config.toml
model = "model that answers yes/no questions on an image's attributes"
dataset = "views of escape-time and Newton fractals"
horizontal_flip = true
encoder_norm = "layernorm"
encoder_qk_norm = false
encoder_widths = [48, 96, 192]
fusion_encoder_mlp_ratio = 4
fusion_encoder_parallel_block = false
fusion_encoder_positions = "rope"
residual_init = "none"
epochs = 23.3
weight_decay = 0.4
Rows from block 3 of the fusion encoder, named by matrix and row number. Rows with one number belong to one attention dimension. Each number is 500 + 40 x the weight over the matrix's rms, rounded and kept within 0 to 999. All counts start at 0. Numbers have three digits each.
# v: attention value (fusion_encoder.blocks.3.attn.v.weight, 320x320), inputs 160-239
# proj: attention output (fusion_encoder.blocks.3.attn.proj.weight, 320x320, transposed), outputs 160-239
v.225:510467546454517551499465419498498503411447523533502463441425567451441521482497483563451483536565515496531557473487523504481485460550514495473437560464546512544467512488574571527520480479490442505461450486512559479495500496466511563477444565
proj.225:390462476488431426437545519437495520523463507503501464531455434511566503476493524425553545408415517515484465453499505498450435511277484488449548500534417519456462543447502514496483595364510483490523481502468445514437509478556443552546468465
v.226:486487504478528496490528541555432542468458468464496481499469490498466505521511495470498508491481510511496492463507470432515549498520478491523545485491518434500533509528517519480537512524455495509543477440517504526475509469497461551515504540
proj.226:416481502577480545495503470438499508511544517518462498539476364491507474400506482424500573490448468488476480487537533538487413469389490552420473525537428533560428472438524540452481559422455438422459447524436428486505526524605518519532519463
v.227:503533530501495496509397558510451468468482496536499477512483470511459516546428425493529450528447445446517526626499493527472474475501520505578519503476503442490569488532497516458456553549501480508447489456478425503457549489456468506509481467
proj.227:483492495536436423411552479480569567472486538498490453502489432523592537455547513459562539431548536541500472466554502497522525519411546497497508526516503523417546523580489458535542526381452472557552523497447546489470481508515515484525490561
v.228:464519465476462569478537440488542493440460515541466504480517524509475541533565463546467474520540540497467490441528583531444468506536485560401464505450517462539440528451457493478509507476512496491416486484532540484502503544445550507496566505
proj.228:517522521462520412466513480510485467512507444549520551527463462476432525559459533484506478463535499537527547533485445508512531571535528447503607527521493547418575494489534450483542547473470525541560502506486513544480553534437452523526443520
v.229:430506490544461458460451531520523572536526497481495471489486494507480492423528532471452519506461470545550510481473475484512529478475496471503524496532500549495450481549545497509509489456485543504533543519476529468515477490509468466484465504
proj.229:568548493474544594588527474518458428528551458528525532493551565453460508554448519570517442517530534476512492506458545478464531527589519486594519517468519435476530482475465472486448475572518445536431515454513516526513496512451516477499529528
v.230:524489518530521517540560485443509532542532521501508562476470496507539461519472528502564546500533530525481526487476523548537495440483457461512495542487499550477418457489527509552472484540534523600523518512518533507472503489481523526480497509
proj.230:485503468387435446412518541499490469477415506482575466497444593496539541553483530555531455452482518498469477486427498479514511526387530509508559475496467483420527563473480511525487533463534492529531500481511490515468488543464445497516446504
v.231:530493541533447474489425529446504487481519475542513464499520507475511528500549499547504503506513530455483499568540491510507492491499566508505478499490488493511580470485510538499518508468473473511486531480537499498503487508482546533493508515
proj.231:459476502495505502519526490509528475486458557485479439495470482522506525506482523478508471466510479520507486471486433477426507443449487479485554504461497532468472478512473436509449461472515513492517453512482495437440514518536474539497466494
v.232:514513484551491554526471468534426501530555482514544490520538530494521513496514504519518442485498523538493466452480534547533566463523566495574491536491480510510452470533461565477539592476489507525545513546542520582520544418487490544507512558
proj.232:476481461523505446464492479543527533500447492470445514524524439539458495436451463539532519448494479518436483495528538533565455560490514490496514449504492477529465510455541499476462478475469508467543480474477476489519521559435544494482503491
v.233:488536524487502492546515485473484505551509520500523534490464523532488463487423475539466541475511589514517444562481527498528490467511472390525570487429432568482477513489536513456546577508524498542521551493567475484466537507479542508506483530
proj.233:548496466454544479468474513543488479501551516498462481440518523482493531460474513545454515525491448514526443513470515472486504457520432500433510529456485491512505499474475523494457410493485503454471489493485510469478516547561495552460511480
v.234:491487609391516423452520584539506519501442464536541477514481530505536454495531515483480487473538490497519516447484537511446565486485500532547527498520514453514494491476535516524503498590510516562528453553499540479486496478487429528492503497
proj.234:506491517475473530557455501481530500498499533523545486583449466454495524516528480473524489535485465475433490523488480530548537444485502445455501456505464549468503493561476493467514541500484485430406474475546494548514475508570490542547471524
v.235:511504491470476537427517575518499509477492478525475483530528446495555506563492475481418543527494485515447525474545500426442536546482527541475446454513520456509569566466470503517491480450509418429496410489424468498507433504504457453524569513
proj.235:478514554598495552579473466479519543497541489525451533508511424487487466470520458439516524531498518480497544533543487546561449530575517489470435507528523511570492467535505501491544500550471492451508549526473511515524458479534563479519532488
v.236:512495531469502532514509499476520444457545511517495463489480479493455541515515553498464461523532520463453498440518459388483534474528565475429496477502546406578458497552454496477512494529501478482491490481482507535495522460483511544494527531
proj.236:466512483580484513437500467483518491492511471530465509518516404467482465437470523447524529484491481582592489518578545556479436487427495534482459562542455581476517478430464478483548533458519456471524463529439443486478469524542491509553427440
v.237:455474482548502475468502508527507509455505431519497511505562492501516560442448500437533554523544500513472450501540529475440516561480525466472593517511505541455560477578507537599511519472551509527460450568517496612501523539529414454499456434
proj.237:528513490490471556551460519496465484497525480482484465531530602491443462526515387554496514524531515470528515527493525494501540486571515504536449541490525474496463513451474476457488448554479535528506532491515529442562487470514557461470556533
v.238:463533518513517474565529530594528495463495447505524475496505484523532507487529583492508530491517453525514485444536461471518536509552561521426506476479522511440394507460499517466475536437497519536531517524478486524465483466469509508531554522
proj.238:616510470471528517513444448516461518520437518537474514525509489443506556504484456598531441507534549561491497526454530554499547495583512492583484500488519472518564508522525429526483477623493484504501509512496505455484497505445546427482503495
v.239:439450472481520476508488503517498551470529495445483535511487472484507498458501477532465500481587478465518506529519477483532522537501553558409489496519485498444554547487505503503487543430539493526497470505502483476520477539473470537508548496
proj.239:460463544555447606512537490434511477524562566489464511522507552479490511523528485473564497496396508453497492439439465507442447420423502505512474526469479464561447500512520564505483487570473524460455568490468478477443482392605522524508553459
v.240:534499488585513494487498547536476556545636401450543585559463462598553459574590485485591478477440400538450497434495493499511520507399519641546485514587468448506500580508454430523424492576517536505526524495406508487477382519509511480485532398
proj.240:605537543467509502502473489531487477504487510535543534460500592491511511595509499595507414584557528538492551545468473511562553547645549463567481442471593490475544472609503469541544479578504526565509577498550569542523467501387538450509502567
v.241:509578451552489509530517471594468554564538503487545546502497518576520435437515446508619438481527483470508477492439551544515495459461489535533498542496449502485433453478540508542467532554515569502543612515584518497540460573459529474457465415
proj.241:600511502409489437495475516524481454480438511472579517473502631507522531572503541588455417499521518540478501534471464490514580499595509448568535413474565458450525515555477440520486477546529533583510510484560578519496518494380505492472481540
v.242:465465535513562467429511530526585514488504474470492482508473474468549444523487537417558500530466461485490583595552444502496527515450486533535478477566532448491540491499465511502456473523457507569464442475417488494422504536537466490504521513
proj.242:433481557559423529444527514449548505490507531507502528547444410496556491514524504461581509472473513516490518473500504520551459483385537535509455501510485513518507492560538516486525583448487459492507536491435496536496496457500512493567529526
v.243:520518589504472450497554523477506526509494496515527554514536494522502490506464545515501568510495454507457493497504491432519489467491465481456516510469480449469488517485449477482509534501488530496526463520484478513526513535491511505515505494
proj.243:475507514569509533536451487492478481504549504503457512525481493491529448482511459437517468488488519467504507524532538542551483486538546563491423493500495551567468425543566555478514482576464462482444533508455473513535451471545542474551565506
v.244:525535561436489568535482496477482484502498495526487471510480478505570500518356384542504476491522504493455491517522540462492456533482492482528531491510485468456580505482473457492465458513492493519519457493491478522543483513507500462520477525
proj.244:512498484530502484485497531572493508490503551479545486464544571523487473472579537452448513527475496545534503513515484500523587424525491512460461478527554526573510489547462519533491465509452497492451444551565527464521504522540508555437500501
v.245:543545565533496550491499503452594531504529488488460507497506502484543491474422505506438534510457485562537533546532492572511496491476462580483478531500514596538520489485469500510483548477492475483470529442476516552513532506527542477486440484
proj.245:491520466477496456462547493521516472547484519465559504490481516528519508584511556538526457461496499483477517472452478514559513516487537460556543472509524449487529506544516473531479482504512518550541511488554508539451431507421474471543458573
v.246:483513524516483520545530540553519495481479482447494437504470505483440494493491539504475577481619497548462501447464457550475487473536539457534492490465491468505517533480448516439478496459457495535537497446498547456498477513484493506489437515
proj.246:487523460507524451451435404530441488548520520467524528533555436530493509491480459459479504484467557485604496538469550475555499474535481491497480412512551510498524524532495472502532577507477459498515516545460463552474514472451520545527526521
v.247:513540558562508469548553510462583474523518445440473562497451537491495509532564512471459524537500423557509550407467484462577508355498468443565517527520486546529533462630567458525499509526528516525549480483486521520439425451553483515490476522
proj.247:433476442492433478430478498474497519504440493485530414577433477523547474530453491502610494430461512492432499488486536509466474530339537566502526475542482500523429501434499503506504516434493453527524511484458478480487480486479493512566469509
v.248:577481464490439522477589530517478458460467480560469520502528506507510520495529491509485446538451437521487506427527484453486533552509553528490535476495510467532552512470435458464471506460560519438472484507518490499502520488526512492506541530
proj.248:492528526623572557595469474497491514516562457523466525501527459520453441478542443469468522547512457485507532521598500519516473484616479505516430517496540526586502434475539522484516460586487518451478503524509516506529476511543527494492512464
v.249:511450566473519502467498462400492454513538483556499510515485486499457519517455577539557515495510477527464513466503444489512437532479553475461473531485515459507470526520478481479450459565553458548520513526461447495466536498470494481521525532
proj.249:483551490585482566494552486540500525477484547439516533440544488512457430477511468447511474553547489454565505602542529501533528443592487553497481520466502476497513445556499534504544459496447552499461452510527499549568515508500532451433508493
v.250:536503459499469500402480519525523467480506520500536488504465499511504518525506497480519471496477419523487486532544528463462446519506506508474452508489521427453511535472483444500484352474494506467495481471509478415492478513447484492507428493
proj.250:506520586523493515543586448472477491475503537535480513403556413536564511473533529469454487557534502560527504498473471567491543484508517442486470501489483551478520464570476544497509593507513523574558482558442511540548514474488504529511559449
v.251:537515520499494511522537545464492518537529539526512495494512450530524490570529555449540501486428416525461472451489505561543479438485510483516473490542461496484469457526523481481462504529516547500549547496510463469486471468532548437480484475
proj.251:615565502468559504536448506603500480475477473478505536446521626510481535529499485594460421570576509489497543553457449471539598560686528467568484459487600471508558463575480462531500407585474501563529491496561557473541488535407511435475504541
v.252:475498586508465509520523574533482493529499448503458523535506500504566495454577557454523540491480496478549511538539463497503522495470557549510453518495498588526396443557475518456512541416442538465472490525457471490515466495500510486492522505
proj.252:565530474490516480491525521531530495519477502463562493519462523450499522566516467563487426514560486515461544480466481494532571491573497499517537511522562492525558467566551421489478463511466471537476528487521525508473511548422501426539512586
v.253:496486470465491504517494581534569548473585476474460559518484469537593493496459591423501507526470433530464533478544511558481542480418493561557477457557523574500483519569483479556409461544520524544522437403433537483479467512561491452500493461
proj.253:555532522504501537549497509520477455517477452492566526506506597446480493555532493568501450541536535464481531542446507528551562568651538490560473481498562443469532498523509492517506466582484479517466533527558523525516490512400542458505500557
v.254:527497481542490468503548588504502503482540537526484521510447485501557509533485520479553415560500497497508530483509511515512554458485492489534493440521501517493519464458477555499495503520512488475526475441475453517479530412443494559508510534
proj.254:522514535528465558465467462542572541513535440414460439487478521555509503450477470472509509486472470515487491496475492505536435505499558543517455485485510561512503484593549442529527436497423489476536462536500489464532399521524567445514464496
v.255:497556368537463519494565562567484572584617490421517603521533418596505517549537485458551577432458500521470439435460517486542536547481475497514550476500406490484454484521436445511486513466539592494574569544517449496538495509545511382502495374
proj.255:622542513494569541552452479555485464492522490517502542449557622503443510529495491591440447584575501489503520550477475503543588497737520474558458469482586469512548470572502484524489412631491542528474525481550546493540474518435538435445540539
v.256:561547488506449427490455474589415574457530491462494433488506496544524568487477547556485536534436494469558453483556558405457525594525492529452508542466521469450421520450452450553558554499501515492545404479444484587524500509514491495494656507
proj.256:509419537544523505537486508431449488533487475564456559558473517498493504531504417444523489497549521544563564527490451555584428523474440446517446471501466519491638561517519555503464551474484499596450550568563469498515533510529458534474446501
v.257:475511468555481512508496530492491439508481486528432462479456499497458509583532467535485429489478521521448508516511434432517438460494463547389508522460461538520471588532460503479465403520474466424457471502479520489459471434448535500466549462
proj.257:560493541420534494444426467476467580499515499552424431466464445527458534505496525484499498502487473541576535528511536480492475429528502500539498500501503572500475435493530496493538510417467514476561463490528541464520460504537450470546457430
v.258:489515509579443479475527468581509521552473457521511495487510504483450526490534543579502494525436550524517483512537505470507501540498475520451472541506458462489452454520463541508526521378383511500468460537467527505490475502529522496497528469
proj.258:528537483426519490498445498461503497486504544512471476520530486478459562523444507458443489457521497488490516514540532526457401485467558509543534455514519558477490463503520412538427509497438486498545511499544531418476565546455491514525465472
v.259:512446515497481446471548499501530565536472488474408565512475514513485561495565493494500447488508505540506487467488512386511504506524466531550520532486475417545479506480537530431567612521510409511448515535498524565535496474444502513512551472
proj.259:536548501527514530488469495526431481549509487508537495419494419496500508502458506479430525511474523531541503565479461555451465440488554495535537502505523551494465508499572409458444464512518569454571467499460522462531476514505497473477428501
v.260:410491551546545513474514571469571546438487525419499460496491490464533456449443521453449503537452493520491550506490345465519561542472514473489456449532477566454408442471523428536494512442502538485524519470470514455519511517529462454481531498
proj.260:460503460491497492480549498468478456496548555553554479528502511493530515515508498556529453483538475443442468510462555476474473468504543539513525512477525489544497503495489574532452478606510473546492471495510455495535512532467512472551562542
v.261:507509413452542501473524446465553410568553538441587455476472532509500442461503509518548449500579495554577498450501467526506441528464551542442494556526547496466554485478502432576461471533494574501509533541467531483572515592467515410466416517
proj.261:423476440512468550530500502506481492497444472537471463526558499458510502470509461512541493459492531494505438482515590490444530536507488482554478513508489454527476481487412546534555543526503467499396464511568512568484511423564485564540498482
v.262:457448461453491501431515468501522458508518541437504513493543503509534549439402567508525560503476459547524494436492451451509455502489401468467497557491525520497365417455435448494463545427492574433511439491497489473446580523520496473483552522
proj.262:513479435509485491490428479527511521448516537525484475538498509515451452529476420535463510542490568461528475541511555523522551503487571566459537454505507513450509557457479551553550537548432483543406498522593468430530530477509556584517532475